From a checkpoint of a small sound classifier: held-out accuracy 86%, 16.8 epochs.
Rows from block 9, named by matrix and row number. Rows with one number belong to one channel. Each number is 500 + 40 x the weight over its row's rms, rounded and kept within 0 to 999. All counts start at 0. Numbers have three digits each.
# filt: filter width-5 conv, dilation 16 (model.blocks.9.filt.weight, 320x320x5), inputs 84-95, a 5 kernel for each
# gate: gate width-5 conv, dilation 16 (model.blocks.9.gate.weight, 320x320x5), inputs 84-95, a 5 kernel for each
filt.184:523539508505534445435494502457449517496504528566500514508525441459506501496419409479521482622522513488517556470499501500532451517535516452450509532517520485506508498518494515507508
gate.184:496477443452456469548424502485538506516525541516517533481500460497474566520481495467617551519512489412453492524513526486490537474519513468495486552520502474538572605503488521444498
filt.185:515486514461460448524475513496494508518417449523499479570529435526476466454479562468514489519453474514547505480461597558486514429535493474544461519457499531494520473520499504519445
gate.185:440512509539524491426519518524597514451483457496557541496487468463550523533510456487461457384513499548533431512557518532458512553586517456466518491495460489507524522456499536519547
filt.186:507507467446514506487476448521445514497541553556492544511436549505535476466507498495512477532468454455463571493534471437603501495471447580505557493427572519550528450569514549454428
gate.186:548505508502466502460510448475530484481522652451487471528503501507532444473451468480449526541521489544461468518522488402472496504514479461502490455480427490494480492517535500475453
filt.187:483506491476526507510519476480450488557569527529549466449430445501537458506524510547499485530555433461485527512445448501503578425401471518485517439431498493519470455529493494429405
gate.187:528515451530501493510530546560475472528506664515490513494479461539500513507430465529513533584514476529484520508486493384486521494534496468492505501476496527545516479486498455487414
filt.188:432408507507491515539561468496476466486445498525532458559497480524567466497563616545486505478456509517479472514530536468495551528498495567580511499533567533517526534508495484492516
gate.188:435530516460496526515427519454545485537534543546532537551557456527474489424557517483543505369501505463499458537502501476469539540538512524492486508474494479472495491482531494490511
filt.189:455497482425487555468517490535460506561539525534520464460509493459469503482553429479532493510548480456574540486416444450504497431460550540456448525470521490456519470506480423480423
gate.189:489580485451473488508467476534566489524449433462493500540523474473469507503496466477572531485554491476523432496508558583436507471544549414454484536521451472496569504412520483533490
filt.190:555508509535560562515520498496550512561553482459511494493435433472498481530476497522474448556498512510486434501455465519479501487454479384467438471509376441447493532390471424468548
gate.190:534558536542514494534491529527501482496486321510508509467548545495527568531499498467530473497549531507551522500512523638526510526516597503517522519557514493514497528519527547512607
filt.191:565494509525511499507489500494525498531492603436532455508436520492480525550528504484481558484514510542441463486475499453473496453537457492549495515520486502487490495506517468511473
gate.191:614530471455511508476451474417480495474486461448479532500585466530522491447411486495530472577496507506547448483530544528463466493522559405501519522530384504546495509516526494482539
filt.192:414458486486583374445460550567508525469521523554507554500448517536483501504471467448542501462481530511548543518512466456503517522506502499482528519500580529490473468533534553498510
gate.192:591476487439453521535425536454481483521493508489507494514470490491489523506488526475551521517472477428445455501495533559482512488535477512535515537443473508514517506545522502534420
filt.193:485527499442503483508481438523487528505412418520510463605481512504551500590531488462470529514532475535487518468504603550520548461572527492525507545583492500504561554501555521564586
gate.193:511480524505462433457480532494597529563470492455543502541528444513467471447452490477490493463497480523494392514449524498408512451522486423511483507516479532504495496408510479521497
filt.194:474510514591550479489499612574554526522491453501524498426532528455454530461520470471526483446504520515609492470462483540497497467508532525460505513502504454464412449518493504501508
gate.194:515513484463526559509510512565556526490527523422468504525426597480495487517580497531511533423522510492472452475529482453478466518509445570477517488470529496502519467541479500478452
filt.195:508499479527495460500473461486503491491484531527505565542543454482509483455440481457455497511512532535492472494521508437469519576514425475485506534496483483549482453519511535560487
gate.195:583563512491460526553504481454534488533526546465480469503535471467489536545470479479525545558572522489408471496471511491474503481531498448464439513556426439482513550487464445481533
filt.196:478435500551521512487514453567523499485493469472528509468513492489488452409517507472374493489475488555555491512501464490477515517452477487492484448461507529499468421440482508558422
gate.196:583524515535519456474467499444490486493475516514509520532538433479487444466372433427458460563535535556552477499510509481498535492549478420470487496488436469497461455534522514543513
filt.197:458492521514496524511537532502613532507516495438483493476528453534527486492469532506511514424499519497508418496518493524434495570464525399496499489508417476489524515380447510473499
gate.197:510546488491480492463499480453513559467459452520480515536560448419518496489501424512510517523492476534505471402550528532508395504526516419420522520543437443530506528457520554553572
filt.198:494528536524469552546547481526448497519512468505461419469509557526551542533560553513477540508512487453452552515450468525562483474425499614507489492522564517514549542533474512519550
gate.198:558522502491514480513439540543501503467513491480516521448446475504488539569458498508585532513463495425486476481529473490446475491467482480555578563558492521573544573535572561518526
filt.199:569525474552532558519510486524484487503466481497494486461495466516537565573463514534507539590495460488496492494490508510528502498498588452532561520628451507549563579472522533548596
gate.199:449478476480495491489475529613496490538470436527557475496470533488535547527537504510516563471522481496548509503468507582535580479471557565535528564477576555517512480511556548578436
filt.200:511522558537582447508581557465544520495462483535474432522478424485554487483427514519539471573488512549509468465493523492453458505544467410502505511506430472498476473450508519514568
gate.200:508492453470470493540399472507542487506536523469500547533548509549478514431476502468507530519471453470484475504503486453506535472500510493541557562530512523584534473503534554550513
filt.201:529512512532513533486489541533585554484459502444383484453500470509537548442489485523535459503410465527513409424487523432474370473549440489475538505466426493544504462484453510487465
gate.201:540468509539499527516498504512500530547505545491493481498448364473495512576411522501514560546479471504438468484481485469430495474520504371470476533537370486505518534460455508578520
filt.202:415433530543512510476520487596517485496507503507554484462469515458466485514596526482461548384483516537501484520467438459487516502485532561497487450539571523474477484512488524474547
gate.202:408446477452530385462462459501495492512525539546534479522436521505536511562502532508511491440486504481493567566521538481528518547563497522541504501535588559553511507523513521490539
filt.203:473428490514507401486421452473553504536570518513517490448500511549498556511480546469512493461424486413498458516479473499474495463468497486507491487552527504519551535485487501487553
gate.203:497549550570487420470537517432539550521510586537473462509485461545561439459472472542466469511497481535497476460460484460499486497481428483505547464439530541506472483515524546486407
filt.204:518528480472495429438479556460492503504604561537519548402505473483440554534457496508601499524497521395440511521508451445467481523472481492500516500558527519491506521509511515448549
gate.204:485558491466490455523514502453538493554494505480466434501516465491513493496411499545490480503526428474488477493459517497480489450511496365474512514492463486520528494388465453509459
filt.205:487476404500445425494510471483474452467572530572555577496480503471456391490472513558482499541557502520454538537534452471538540498450473496493513389480510517506422496542470457377468
gate.205:504521475488488505428508510463452456512509536516569489458486506468505560453465414526512462565593517512555570560477502492568563505493510503504500499396514532495515473530545486490447